config = dict(
    model="model that answers yes/no questions on an image's attributes",
    dataset='close-ups of made-up surfaces with and without defects',
    image_size=64,
    encoder_stem='deep',
    fusion_encoder_norm='rmsnorm',
    fusion_encoder_drop_path=0.15,
    optimizer='ademamix',
    beta2=0.999,
    eps=1e-06,
    alpha=4,
    grad_clip=3.0,
)
Rows from block 4 of the fusion encoder of a small model that answers yes/no questions on an image's attributes, named by matrix and row number. Rows with one number belong to one neuron. Each number is 128 + 32 x the weight over its row's rms, rounded and kept within 0 to 255. All counts start at 0. Numbers have three digits each.
Before each neuron's rows are labels from the 100 texts, of 14976, where the neuron reaches its highest value: "tokens" is the input token at the peak. Only what is clearly more common there than usual is listed. The data: close-ups of made-up surfaces with and without defects.
# fc1: MLP up (fusion_encoder.blocks.4.mlp.fc1.weight, 768x192), inputs 96-191
# fc2: MLP down (fusion_encoder.blocks.4.mlp.fc2.weight, 192x768, transposed), outputs 96-191

tokens: "woven cloth"; "wire mesh"; "carpet"
fc1.124:151074139104057139070147147123112140092097167161145176145159125208120095157108122121073146083076090063208147154134117173171184067084077119072136154074148099075105129124125124109154119132115191104134112077129160119143129155168104135147145180151135119108143182105118102151069134140170109205
fc2.124:082124119081114089113202138155129139090080165111144106070103138138188207091142129103109105151089129136188138090109118112166111118158086154160157138164234132098155122167148174178108113123102125143111137166101172145145156157137070134194138114182128146163133148126095122113115116113098117103

tokens: "carpet"; "stone"
fc1.203:106123104132190159111118137120123073136190226164098168197125128181133098178125118129107120131145150193138131110125091115129074142029114117103166149138121094095099111142148120135139096105105105090167111124088168196146122148098122090089150124122151190134111092102172147110169142106144166165
fc2.203:055113132104125132105131130163111124129096140105133111118135127192161161097093107126091107170119187159164122092088084155154059139155163138141076079091190143138188084073093124071108067130132171192127129109149117117136102121135137124216130094156125155141090131122114075084113112106103127094

tokens: "specks"; "bright spot"
fc1.702:149097074111148109137153192111159128238130156132142119099128102110089174098179124127125104163193164105128109126141137151114090165091131119103096145099135054128196112137200139093038123124122149121112128183152082113122137194115142116085124133069117175163118133083139089121174124188082132132
fc2.702:137166079153183130093149169171129179147116191118085163169094152145144144137061142143120093144124100155140121166097126144106091110151140110139102142090146124107096132132123108121132147134165093188176108124086136063110137100152099076174124122176097172112104138120103172124165160096096139109

tokens: "woven cloth"; "dent"
fc1.272:161094109085102101143126177101164092064136143137089163158128185109119116110054151114088150160131113095176131134131161163193130063092056162121144128108161126121094137163073154114104121157132146066097161115101154171144142125119083150132121168120224116120142160117104161159138097096105172149
fc2.272:052134121125120070123183176152156127106090132113128125052096167174208135115140114130054081144086155106206146076105125128168050118141132143165103112132201103106164120132149156156125124100112093137137154070103167136167157129138129157155142129164107135148128159130145087107081118142124094133

tokens: "stone"; "tiles"; "carpet"; "brushed metal"
fc1.373:125174122121127088128099179120132086117134098107091157148102133078146095075080186121096101144122120134137110137083193114136140140095123207137153151158157158095109124030134142141129163120138071109190149113118139160091171073119107153152112070141197097157162159146126145142112089134110191118
fc2.373:088115105112107089079163167143118115099124134125127125112160170221161127169063131134098064118105143116183106119094124122142048132144081124086141168090191135079142102124152149140135102064107148168132116054135142099161157085082113158133119128159107131144137111119096093102097123120107136139

tokens: "stain"; "crack"; "wire mesh"
fc1.65:191076098091097113092116144105196124069157181145178122129117146143101154119127080090083151129141099106168162106138111185167169091111113088035086139132164099149121177181098146099078061150107139106092133102100126147166106187137139110133089203118161139117144152094142164173112150157112119225
fc2.65:108122137107121112156178133150157117120101116120149104073116148097204167057167125147082108120070130128144151128114159135184096081137126169144141130188217121118137143145139163186111154094090150135089163132094163130117126155141103122134069147164143105119121149121128117149076141144125117126

tokens: "tiles"; "circuit traces"
fc1.69:065163155155116158165107120162132057116098084136130098122117100095160087117189150167141158115108136183096181143130189104079138133171145147126156123156098178169145143075146126189169184109177119152149157091122082114127096110098187162127097097169139122110121113161154098064075083101079131098
fc2.69:135112131182164149162147111096095156125105127113065139120099093131096144082173105095230170108125154161100115184116096125101136155153154096146102119140072153150185141122164108146118149135099138135164069141130119112100084148141107130172106113125128148145084137158119082164157135109131134090

tokens: "smear"; "hole"
fc1.90:072126133085168087186101111107103092161119113126082136157148143114118086131184160129126130142141100075121080096139180146138143125185157120132083117121070123111117137085136171098135154135196137128103164159104117163074156133106147179100170123115131112172162170168147142152078094153088133099
fc2.90:119169122145152069131156154160099105123164140123121168169144169203153149172088137118101064173080092099177096097108148154137116120164111096139119162097192130094143074126131163130149140101161131154119120152108125099141192088108098122137108083188096163176140113152092169155110101150081155102

tokens: "woven cloth"; "carpet"
fc1.643:141084087100053114063149173114165157115128167145137151131100194156097119072094079068097091128105135082175123114127085178176116140129089115104107157104158097127091110147123133111097079176099134084090103087076183128101138148125060103133148117085153163146108133147106150169138135161131144175
fc2.643:080142159097124071101212149176127106118110113132140101112128174168201129084069114143062063097115129086151155112118162133180074117152096171105172112143211127123152115134116175138095115077125129158108132087093130112140184111112116145119128157139112121133144126104108053154118146151145119140

tokens: "wire mesh"; "tiles"; "woven cloth"
fc1.303:155126140102074158090113114163170107102097136131170132112136129126131153152141075142144144055131124158140181121150128154144134104162130181110174119169129104154152169184116147148113082111074118114084133140116141156187070145094177154097131166130154149066144134068182128143111186167181069151
fc2.303:115120143157112195148106096151154120141170109106136067136153091135156156074151103128200121117085129131084163125151135135069177101163150164123165115150124123162119173162103125147136186137087138155128140175090074151176078142047175146118113142161122134112102118075192109156105159125168074134

tokens: "leather"; "tiles"; "brushed metal"
fc1.38:127123114143145164074141134091115077149100103086093109202128125132118095134179094100151171136112179139161197122158136095106159112081166156061086153056088157126099162178053136105112153171181151102163114104085096154131150117118179092097155129096102165178151125109174140089121120133065126093
fc2.38:073147116118127142124123125153083069143136160142161098100125085141146111079111104139128122108174108137119149136171134150105138091149149106145143121131104131149085120156145101060111166193112133102135186124066085157160139161068183099052132116122176128072124129119156084175100153166139074160

tokens: "circuit traces"; "tiles"
fc1.379:077152147127133154123100107141150083115105104113152083149187109086119110140094169147149154087145146196099126183157179126114169066148106163132148123131128156117128165088091121153124128114192130133140158082152083116120121057110156156151144139145144120109133143110120098130066063131157117139
fc2.379:182109152096085081101118161167169095093109106159133120115144153110161080168119089157090090102155090090194142088149162138151087093169090166094142144135123101154090120113096178145084134097108157078085169070098161109151160111124145159090118170121127102105160171088154145167077163140134089176

tokens: "smear"; "hole"
fc1.691:107110212075163125190083060115122172205118135129065127153145127132102126144186175125140154141125103107115070088156156123120165116152153123170100094130062100123126110098137160119104138115156169160109178189111105148061163162144124149104169074093111091158155106136141132161114101136111130091
fc2.691:093154100160135070144169130117119152129131169124093150157107148179154129151095131101116104143076109115164095148051111110150124162146128089142079143079210139081157093120125152112120125147138113172142092141116118075111164109113073088203124107196079190170103103135087163147139084113085150133

tokens: "stone"; "wood"; "wire mesh"
fc1.112:148060091113109146081165133107136146140175197127163140118093150173092157158176078075114111157134115150127129114095070150157110139106112098073093155092143092120137123175175127112110131165094146126073078107111130140127130153084113094100159144114051154138102116142136138121170151175125131154
fc2.112:139114156094091126127114160156156064154130101150140101132119185120141094121135115143077098103139115111112173072155141163163129082154101149096158113141159098144132155162087160147086126101106151103085176109088140133167149129099184169115095165128150104094148158115139107173098142175137081138

tokens: "woven cloth"; "carpet"; "stone"; "wire mesh"
fc1.332:183090112066093101106141189097164109074139151155152159164160169089140100131127115153092114157186130128131172103143137157157108073168045136114103146108145117109098123114100152117112121179102143057165178080124126153135157144126110141151150142133153135119146177137116137160080111148124140209
fc2.332:090129115113142083119177158141128119127106103121115128111127179139237108135119123125063054113107116140153117086143189123167075133126113147131164126123243101096123119141120161118118129060145151135084129103091132098148155103097145146129085134129142119128146150122141110124097106177134128142

tokens: "carpet"; "tiles"; "stone"
fc1.129:106141117127172128107184141113130189187121184155105147128152129174183183114102145124121072115073175112150126111040057130142119178088113099110153150126142104078132101090186093101138124127064136160106068203135127146090145110124128092155145086072141154157052112145064100142176135122151130139
fc2.129:117111148127113155094155141135126083108149083169132079144153165143200113151066132159114066090093119158110120162150128117148103097172102119101197094119174136138129129092087094103112127092121159135064143073120147104147175073075145162128088136089116121108154133136103051119122148120160115159

tokens: "smear"; "scratch"; "hole"
fc1.178:083121172106164070213077090105135152196147106126095137156159123109098126108221156127144122153145124092112086100135180118127128099124188125203142127180062140101106153068125153142111142126117111135084148125091148142065146158116137137055198098134133130188143123137125114116092112162103127099
fc2.178:108139151145161105144158174154100171129116177120128168193121132185157114123113143088104116184066113095213103167080126136145127113145145116144096174065152140045095076086139137103133156153151125147143098158110101094119156107103078137166138131186093164132114125142088138145102109103067135115

tokens: "smear"; "scratch"
fc1.405:040109180074155103178118098145142129205114144123080142158120109107088130147179175154139115147149148103101068101111157112151142142180189136174112129146048103104102110091135155094112131072161146155121141135107122119103157127141129146076217088093075140151149139167121086157108088126141150084
fc2.405:107170130144136099130131128169102146103184192117103147164122121207152148157127130071145094152073105092184108122076093119122163124162121080134112164083149106083146117140129139128160115149148142156152108152106109095126146141111083117184149080215092166170121090151109158149120111136064140110

tokens: "crack"; "stone"; "specks"
fc1.195:133088090093158146085130146098173160171132175133156119137150133129127122175145065132110143131173117125101096126116053155111088139137092091125108140133124040145142160179135162114052084085075170144087076136151151124151123143087117119099164173163068157119077076117117132122115165145197101186
fc2.195:163154148187145197129065185152109098166147064074136099173197112115162063163090114107124059096087128123076129066186118123138121145160089154098140205133129119178129122122134119100129191063173163116089160132136077073148180105106160135126109123093152111114129098089175138103188117144123144125

tokens: "specks"; "stain"
fc1.426:101133172105082151161100081164111099055111091145176100079151111099154137177164153187151167092107129134099197183155168109105166083163121176150164092117095148171159185149090108144144081093149128141135160137133088110181061100142155149147104174163148101102116134081147100102103155092145117110
fc2.426:126093139086116150125138151150158092111098119136150089088155161097178139096125096158092120110120102132126163084151184165148123089131141167103158091166178080134138160177100173180095118105081156077090177099092165136179146176123164141115100169111163079104128173099165099160080138169156065161

tokens: "circuit traces"; "wire mesh"; "carpet"
fc1.443:097107121171106149148151129153091117122158112176056121111109157116184154198104154127129096109171112178098158195126160086096094128110126170124185071158155134137116106122119096152092139108116118118126140121094086099187105103085152159102146133155127150088117065144122085132106120149157115168
fc2.443:138141122108137108127163204138128142102104136129115116084147162156196174143093128121083032121091142074169120123094151134144057128163102088132107134103222152122148102101156143121124109092161142129099130145150124142121118071146088112172116106106150159110122174147117131102151132165065138138

tokens: "smear"; "dent"; "no defect"
fc1.43:105102147068100073102124176097146154135105151146089143163184146129110112143116108121074178157095082121174095126128113149170130117119077154086107153111134099119045129106102144110111110178135144081117145103080148123141129166182098092141178155119186087138082169138062138144110110122156141214
fc2.43:100140155101110089139185157152127107102093186085123156130104161185159168084108133099041088133102143082180120103090134107168086111149114134142162144121219150114171069116109136129116123120123132132108110106095136101131127123090084161181160118157112164152129124119128101132117123145120102106

tokens: "circuit traces"; "carpet"; "tiles"
fc1.735:056104133097102164100175113158129116140094081168090124156148123082153126153129115175113126082132135138085132163096114126082066133193071146127170090093093144104129070119103104135164073074099162108143167125125042125082130141094110093127169136124131143120107119094077084112117134128171140120
fc2.735:102107147097125089152178142121164159065059109124136156053094123149115177149127109082114166130194126088181140067110159155136085098081117147167093062128154115093151119175142136156091065092090139112107124109118209156143116146134098120196218155139101130098113153134140122118094133168169104148

tokens: "carpet"; "wire mesh"
fc1.750:151156052146113143101156169134109150134137164087120127143128161163118119130093115097093070157133185144109092141060067136127095161076088151114169170102198133130151106072136092105094116096085127136197098118148162097112138072137089106166122097053157143134094064118087128088197138106156163174
fc2.750:078126089108131147073159151133119100086101128119141109112141144180171140132062132108088089127073178143151136189104099113121086110141104126099161111108186120102143118084130100118135117112112118142139096063179156106112124072088111156181078121101115147141116126137050048054135127048128113141

tokens: "brushed metal"; "wire mesh"; "woven cloth"; "tiles"
fc1.216:189097108115092131068156155111125195098121165143115138155099147170102161086065137121092101117107116154179171147077060164125120164086090125071139181077180122148143091146150145088088131146093117127129064100123134136135144145137105088180123161123200174127076058162079108122181172164178147161
fc2.216:112133101095139131093127165151107114081106142155140107135142154167191128156062148115106071119113163123173122155124075135157096147157078105137137116097193132095145078093137095111133110065156124170132112088159136102109171088110094160176092137085130142133134128107041063074121121106149141132

tokens: "circuit traces"; "tiles"; "carpet"
fc1.512:055139162087176163139158129127123146202101087151127110123123067063153115167176151184171136117130150132092128171100135120112093145098098153182158108161078150141109084090154114100140147027104123163120124158133080100108128120138194145155162099133102130181090079177159069099147124081131105077
fc2.512:113131114132159109151126163126136140136065188088083139148095083124082123113165146106122087165149143165109119159086112098139063154099187128171096148074072103111176109100139144118151141157167112088114082105182148086106119102123049083142151109171103176134114128162116150131131119088108196125

tokens: "specks"
fc1.407:151122099099151101073186173096153152162155181131106141163109142136133115120125072118110104159184121162167134097124081138111092170110104092100108172158132092130114091164162154104073121149092122118109085122116133170114145158077124079088166127106085164141131110141181136134169153163095153169
fc2.407:111127131114100123110100180162155105115081095159169077118153183115160067164124067168058097118164106146097127070156144132170067089153120190110150141130126101135132142125104185149111125082122146112107171073109133126155175121125174133127126158115162083084160132073170127132096135203183106152

tokens: "tiles"; "carpet"; "stone"
fc1.94:134192145179186151160111108137081092106124089107163096103157111086145097145143179179143153107106176144105128159098155065070139119131152144158180097142138174136183161097107114173188167089163083160175143137196098075137107070153155161146075122155139113119092096100116124101145073083162150073
fc2.94:112134102117129138096108146141105089058137100127158098148155165200180064167152118160107010121117126171139119135137139130169133112180116146095156182101171122110143094086111129112141176089138127166097137083132118104142166043123168130137063169098164116116143102123096069103143166146145136122

tokens: "crack"; "specks"; "stain"
fc1.64:186179090171150113160134097116144126152147068112125076133110104103132110107103103141134103130169091162167097091176141123102149127096127143177135143168104113165157121173182170166161160073083154097097108132140127141178143115087164141007092101129131095097156135064165121147065123186117159096
fc2.64:124137139156160205134121088122065158128147139100122144144123074150178110139099147103190141147125141127128109180091098092070198199135168080135114123097158131133142097100176065123129133145156135184157097167173069113103088118153129114151138144157136133128073081160081124113191128073119157101

tokens: "leather"; "specks"; "crack"
fc1.371:091148160112129151147144076175142072087110078131204147079126085095148143109126121149160153096105143138120219163136164120111194083203160141167155087141111163145147175118107091174171097096112132160095109174157124157152109111103181129132113135147114109078145125094138119112100129128155077124
fc2.371:174113190163108175121163131123170159163111155106134092179120098165087141029140065102132128143074144073095135126147155182104103107103186126137130080159127122152105115102110081058131095119091163112165177162132135164095124159104094140099156062081124152128161128139134093120120145160133110126

tokens: "stain"; "crack"; "tiles"
fc1.244:169080059148123117141098139132164148072172180132176140139134166127130141154145158135116146150114104101174134116203103172142165073133103108057100107100142100146157157210079092105077110151133156113117121105140224168135112164149097069184041177117114131135139150077156166170138171133106116185
fc2.244:116127149087110128131214169172170113143073134130145123088134164119190169063132137151111114134080141117189147122116182146150105087144147140089138126216219109132122125123123132184095139135090134133101170157132150117127140165131111138166084122124146135130117134132148086138101173137087133118

tokens: "stain"; "crack"; "specks"; "wire mesh"
fc1.269:187077129095126083086138137112125131156159179168151136137124172178121162129140100067123137150157083111163130090107059162157104152088088110096101138128143119095099128173134134110113061153098161125108079149128177177136114197123107081158134157095086156147102132125170161136178181141166133150
fc2.269:105105139104102112148106181153170075079098082143126090118157143119162087162100108154099080115117115163167147113131149158167092089161107181138133148136233147085106116121094175153118175102149165094096155081120163094166172088119126131123097137107182082114157133119139112150120149153128146144

tokens: "wood"; "brushed metal"; "carpet"; "stone"
fc1.97:151082095087185113068186156111165147158141199138129170156123163175125156131145082113121078149149105135124098105080091134165103136107087102097109141107149064087152114115129118107103131127112135145102078132113149122102139128076132096096162148106068174157080119146086094146172177150147102170
fc2.97:143088146115123153108120129178095076144117098154156106146205139167170115133111138135132083092067144142117131158130160121148112111198104116119162067095156099168129134114128112125091081130128141171116125078140113086148127080068156154109085141099122099108160131078073067131145156100130127149

tokens: "tiles"
fc1.567:120195125160134155137089132137117122085158102085097120078063149067153100072128155181092117138119152169107170123125170105099126118138164186125141118165138210137169176126134130158140165132150073089192161105134104120184122102087158152120067137164212097082155137138132171119120064131135131113
fc2.567:097142112147124122110138135141106099072119102102130102120136149167165059185120141126110036131132163166152127143118120085152074144137109109125109177076131142092156084059158149071144173090164105149119128042083126043095119053122115135129106107116103131132166127169106089084118132135166162100

tokens: "specks"
fc1.266:118121172088111151146117078165110100104103087119160103098160079088164165179165129151143140071114127115097144148164163121078160090165135156161152092139098124174156173149095132147168090089105155159104168151129107125196094142124189175153135164157102112088145118063161107134081170124172061122
fc2.266:136150179136063169122091134181149072163167039124155057135160120139140082133145112147118140087125102109055116103187147139115166096209149167130169126105106101148112163149140127140127174112122127142123189171123092132150135177113208117056092142154151108080138146104190113158141138161140076121

tokens: "wood"; "stone"; "bright spot"
fc1.37:156102094115099146071152168121166158165138174168162154118109154183134167096127065103121132171119159087165125118132076136127101161093138082150096146141139120118116107171146105095123084144091180123078071149087132147129123182115105088143140128085106163178122140130159116127161201139151155168
fc2.37:146121166108093077134116151144150108131114097165152135116169168146119057169110117149073040074155110126151135075151151158157072085121089186111146153127121098135098150137111149114122166083118120118092161109102136109139154113140175202077092166164138095107160149128139128156142139183155117160

tokens: "circuit traces"
fc1.345:115134150090136162134106101200149119148124082179079119100125091104167111101102124190080094173128162131160134116115114136108140138135142158118149131069163146102070109083130158149149106088128160115103155068129098141137164074061128159123138169097135121142089141139110086141100094069157114099
fc2.345:103112144103104102128092146142157081106076097178134131108151133145123099190153141154109082094179114146113162080134169129208055116102092159100137160120141099132187101146107140125107156111135139076058115047108183085157173118135161189129114135137144114121184142161151105158117127156143098129

tokens: "hole"; "smear"; "no defect"
fc1.700:133136115097128097110084151070116142153125157121074166148102141142089102149083162085104130176116116103149094128092150128152132140066081145117090121151122153087085102051129143122094138177141105090158141115114135117075183130176063140120133097071167111162136142150087138149132098157118170129
fc2.700:094129090117149071107186152140125158109126185120118131121123160203173183132073126103089083130071129101182097114077080118149099140159081102143129156086217132089153075123128146141147098120132150164108118119111144137139147088101049151218147122176091176168107114129093097094108109104102126118

tokens: "tiles"; "stone"; "carpet"
fc1.54:114188141198151161155094115162080140097100080113144092112133095105145101135078178136165137115094174145085107158107149096090178141152173164165160103113105158155160142093130085165168147088164091156162146128187102089125103079158156151160063090147152102108130073117106121085135104096147097077
fc2.54:089097149103135213099156123110081114087131104133144071113146093155197130115088132169139087080119166160145120159103107129127124123143138089084169100132167141149143117113150099106141100154127150139147127088139104108119088084061166146165051149069149127135107102159076052047131143070179135126

tokens: "woven cloth"; "wire mesh"; "carpet"
fc1.578:118081079133096098067108135130135124071144177135155159138216131165107132177105095137113130079126124086174132118160102104120105094122082145067108133088148149036085061165106153155105060126111149101144143088097136106151139134183126096154154180136138127122128155158100125178140148156149124168
fc2.578:081151129110139089144207135186138113136049164121110088107074140152185172053120125179100088123122157120145140078106190125176095107139146168153150114156244167112132147115130136129129125132115143138118157123096095136141143115127114119144126141172097123127105099125120109101102111105127069129

tokens: "leather"; "crack"; "specks"; "woven cloth"
fc1.313:132145177125117127179102092112187123093136096128168097119161119074139144063151150174147128058125150083049165160148180117070134123136101123174192100181162154191186188171088111121123101111139116142171183151152061109105079112131179160147096160136170111119123125065176172161127147100121111096
fc2.313:134176064172172183162130126089117169182152151142098137137096106159090141143146154079180153149154115107102109193105098134082161152150169109166113127098074140120114105104197114129152157219091128134166101133133137165127111139128114110093111081136073159173083066149097070128141109094133122137

tokens: "brushed metal"; "woven cloth"
fc1.406:141149114152117112102120175115118093076124106109133160179123175100113089135079133134070097163137099113155149133111172134149132091087090148133142154104169145070118106077102119123108168163159099119168125080110160120096196111159098132136112158127195146144155160142109194172132080140082165129
fc2.406:059129125105114053090149165145152111083080137126151117089134175148162132146124133155016060132119125128186140107124132136162045120151090134130134129153201122097156106129123158127123091085129134134098140042103179109152158091111094148124121129136120130124146134112107096103089145144107123123

tokens: "carpet"; "stone"
fc1.91:143206092180151147097144149146086142114157116101109131114045128101161099099079125145124082173136152188149135145093111078135080190099149138149146154122161186133184125114179136137159169127111077083146072118172094137138150093129111131117060114117158141119112085162143155087190102140111166094
fc2.91:103128120123147211109170111082117133078120101108135117119138098155170135130125168119145086136101176138107111216114076111096133158137141108105128128104166144120117096099153088090147108167127131157123100107175134107103057099100129135180091142107126138137092094154050061036153121024171140124

tokens: "crack"; "stain"
fc1.402:092160175108134168171127097161107116079092073124157103114144076068136160131111149154181171083144168127095145156126155094094148105168181154165155087146113147168133186102114105187155108097129160151088165123151124099177076097131193192144093161152121078098120132112116125128093192107128094134
fc2.402:125127211106113163138107146156098072163128105126151109144163128100179110088088110146140129079116131119078159168159153138139159143148106151115176030101132170166092129091120116106113117141121169125132172120062119156134100077114163134089106126105198063075131128125173050145145180162104105153

tokens: "circuit traces"; "tiles"
fc1.585:091190110122169142173113124169101088126115088099087134136113089084161114131188163169134155081136157146083140170115200095098139106185167153146141096119134150117102097088121125142136163097175133143151168115128047114145154090091177148121115118155167091097100129152154111119093086124099120095
fc2.585:091105094087151129102059127133108135123085183125155100081128154148119070104196125108076110110125140134117136073103091189155076118128167195117136090180152136121139150114134142146081121163158133052131120127078167159171128117150115131150149171112132163129179138119203100156143156168142100125

tokens: "specks"; "scratch"
fc1.36:086165194099108130135160116154105105150107073118078101108096090145135173106168142143182096156120139121098132110115083094124127209163194101149118155119098125137124135122202101119154103110147163187107107112074099096082153103110170113106200074135067140125133093150105092107157111174136105033
fc2.36:138141144139111150091116117162110175119175151163127132138115135164108122163113129066207156127105098075164077144116122158083145162127183071169064161055104125143156158163112138118112096131128124154154098199091144121095084166124124139180117109191092175137097082106090175152091129104092100119

tokens: "stone"; "scratch"
fc1.289:111126198046139153168154136090136138160111166143128074134154093097109176133150109127190188111109143174096136150140156124104169093154057137163147082154088123130159146171111133106102126067085174189095137162138103116171096151133163147169156138151149131123105108101140064134143120088203098135
fc2.289:113152124161152187155166089099110183153135172128106141134112053125107134138127168113192166168100138156070108189111133110097122145105132107150098126149099192132152084107158124075177135157167112141142103148127061120083122137113119068117175087124091125141074119144091131091137111105128168075

tokens: "woven cloth"; "wire mesh"
fc1.207:118143123100155194132089073170107100076107082134164090128120111081165125144149147177147151087114126175109170146152173098095148078157161136160152098123114159141117139108118096159135117092211137138153190102145081139203093085117151127142133134175144120060147124104157087148060128099150095130
fc2.207:174102140099119092091112139151165096097114077159166111086162162092164076184103091179081088087167122134110147086147172181150099102153099162098153134146139105132119116148093171129091135091090142065094173070084156130156168146117156162115123174121146088097179162130162105157123171173165114141

tokens: "wire mesh"; "woven cloth"; "carpet"
fc1.455:173043108119056111071115157133175096146148174223141153133143157193144123150110118096068128143097102147180124118140095162189098116109070126089097163093136119088099120167127160072098113150093132105107088122117168170132120164165116087134136193091170172129103129107124140165121138134144132190
fc2.455:093097127088128116151234131123135137117082132044108135099096123148187168097142132143080090137111170121177134073093145127183119130106101150125109141172211115115168114144142154169112142091126159140100125107113185152138148111141094119153116163158086115145112127137132106141102130137111112135

tokens: "woven cloth"
fc1.613:144120073120113131075183183101150133129165180140079169095077139159114145082076083121089077129151115183160143115124085165153085174086089135056117150128200096112104110112166141124108096165095131095117087095136117165126148111110107070133133156097176151109066127149126145120144150146156161124
fc2.613:080135149104121106099167151151099078099137084140147072112170134167190071181032153169082028111136128155103159139152144117158101133179090137077151131120179122128124112108122140091118148084132144136105127074120115080147164099098172169096087132117137129126173125142085054112126125122143138149

tokens: "specks"; "wire mesh"
fc1.574:145112133090128137146132096130149086154127079178179081122138113121108161177189090124179145119177123150148135147148149123066110115148103169153189057148142132128183144142113183168130124094096151149148131150116149137164089157145197149104138154121120094123111111072170135160127151134159079156
fc2.574:140109156137138219156118138149100106143113137090108109078125072134167148084147109150175147123080154096100136181145140144093190128178149122151134106145090103174149148158107087051176166131119180143153114171119082136179109127116121086110155097153087128111136104124174064125121161142146118138

tokens: "tiles"; "stone"; "carpet"
fc1.627:098167136127141108142080145107117114125118102119124132165157131103084094120100168129107130121122121089124121143111197142116134106109120178157137139164138158136110148062115115121165145102143083120184146063117186110105151089150128164108078105138175090137154148087071157136111053102116154120
fc2.627:110135156115104089114181177181117076094118127135141115168151147174177140150091134127058062109090120094184134107129160141185098109190054124090146155118198098093147107084105138129111105071149150138099156096093117079163165092103128181113119122126123139092161129112088111097127168156082140137

tokens: "tiles"; "carpet"; "stone"; "circuit traces"
fc1.104:074226130153188148147100148158115088117071106124107101133162121111159087150102134163154155110131137160086141191112149083110186153134147214159184125137137168130104139081133086142161152137129124147161153122182101093132101070116146138144116069146184110147086067110109108120086113151147143059
fc2.104:114113141101123104110154170140160087098137087166137083116202151131170063161083116181102028100146102168118139102168150165151082109163092138108151131137160109134118113133102191159127159097163140105088170064119148088168151078103167163095082162120114108106148157106153122119129133153157105137

tokens: "smear"; "scratch"
fc1.265:060119164094151103191113089111141144233118150145061137158144149118082120118216137140133152153127119121140084076126146134094141140154162121165102136136029086135109111086148157107120142117148135112088133152093146136058175150089149119092200063103112129147151133156123134139099096157109138105
fc2.265:110152134148123090141140164149102140104139163078111152177119116197171147144117146080120107143085113091182088132096098118110148120166141071154121143080203126080122094112147129134168136132149132186154090164127116071100166116140070109191135114179087162171142119140104162144109112124083156112

tokens: "wire mesh"; "specks"
fc1.235:136099128140129175138145097141152138129131093160183113123147128136109167139135140178153153072123138125111109175092111129103115112171117178129155097160122148192161148131142102163110137103095108217052125158139112103160060129116176158110085125140123119091120120093152091104139191117176059125
fc2.235:116094098073124140162119149145142132111081114149144072132135151158185096148204096096062088126134106132125155046131160141149114083146184141122145143124131126153189166143119164111119126150126124098104157110116165141156152144103145128138166127159182150084191154142166118158093163163125116133

tokens: "brushed metal"; "stone"; "woven cloth"
fc1.231:172141096148115122119094159110111124120117125155099174164111145108109118115064148105117124157116080103165115121083150132141089149075108186142136140149140127096085111073143150133131128154114118067190138098144116136118173122136113124126125122125185090126143129115099153146116097157090165098
fc2.231:092149100113113085080215130170109101102101160104135134104122179221193160157087122101077092094097143112177120116092127133156073102174086125110120123116217134098157104131145146143125098114126124140117113102089142082141148091111105181176144121151115153167129132147103071099114115106102152136

tokens: "crack"; "brushed metal"; "specks"
fc1.251:108131096113113092098139162087166133152143134121128133113113098137120167081104118123111103117161136111141129078135066130117073148163125063079119112101164063142151124199115114149127102153086180131084128173097100155139143130125110084182173108114135194124118109122123103162186178116123072181
fc2.251:127123121165159206146118069132100146128115141135123115161134104113165106118089137098215149143127142159135122201107081073063174147131151079145141125096116148144113094117166121100182126147159125145184108149165119092101079122135112107146149113115107148159110084154103125109192125085122159099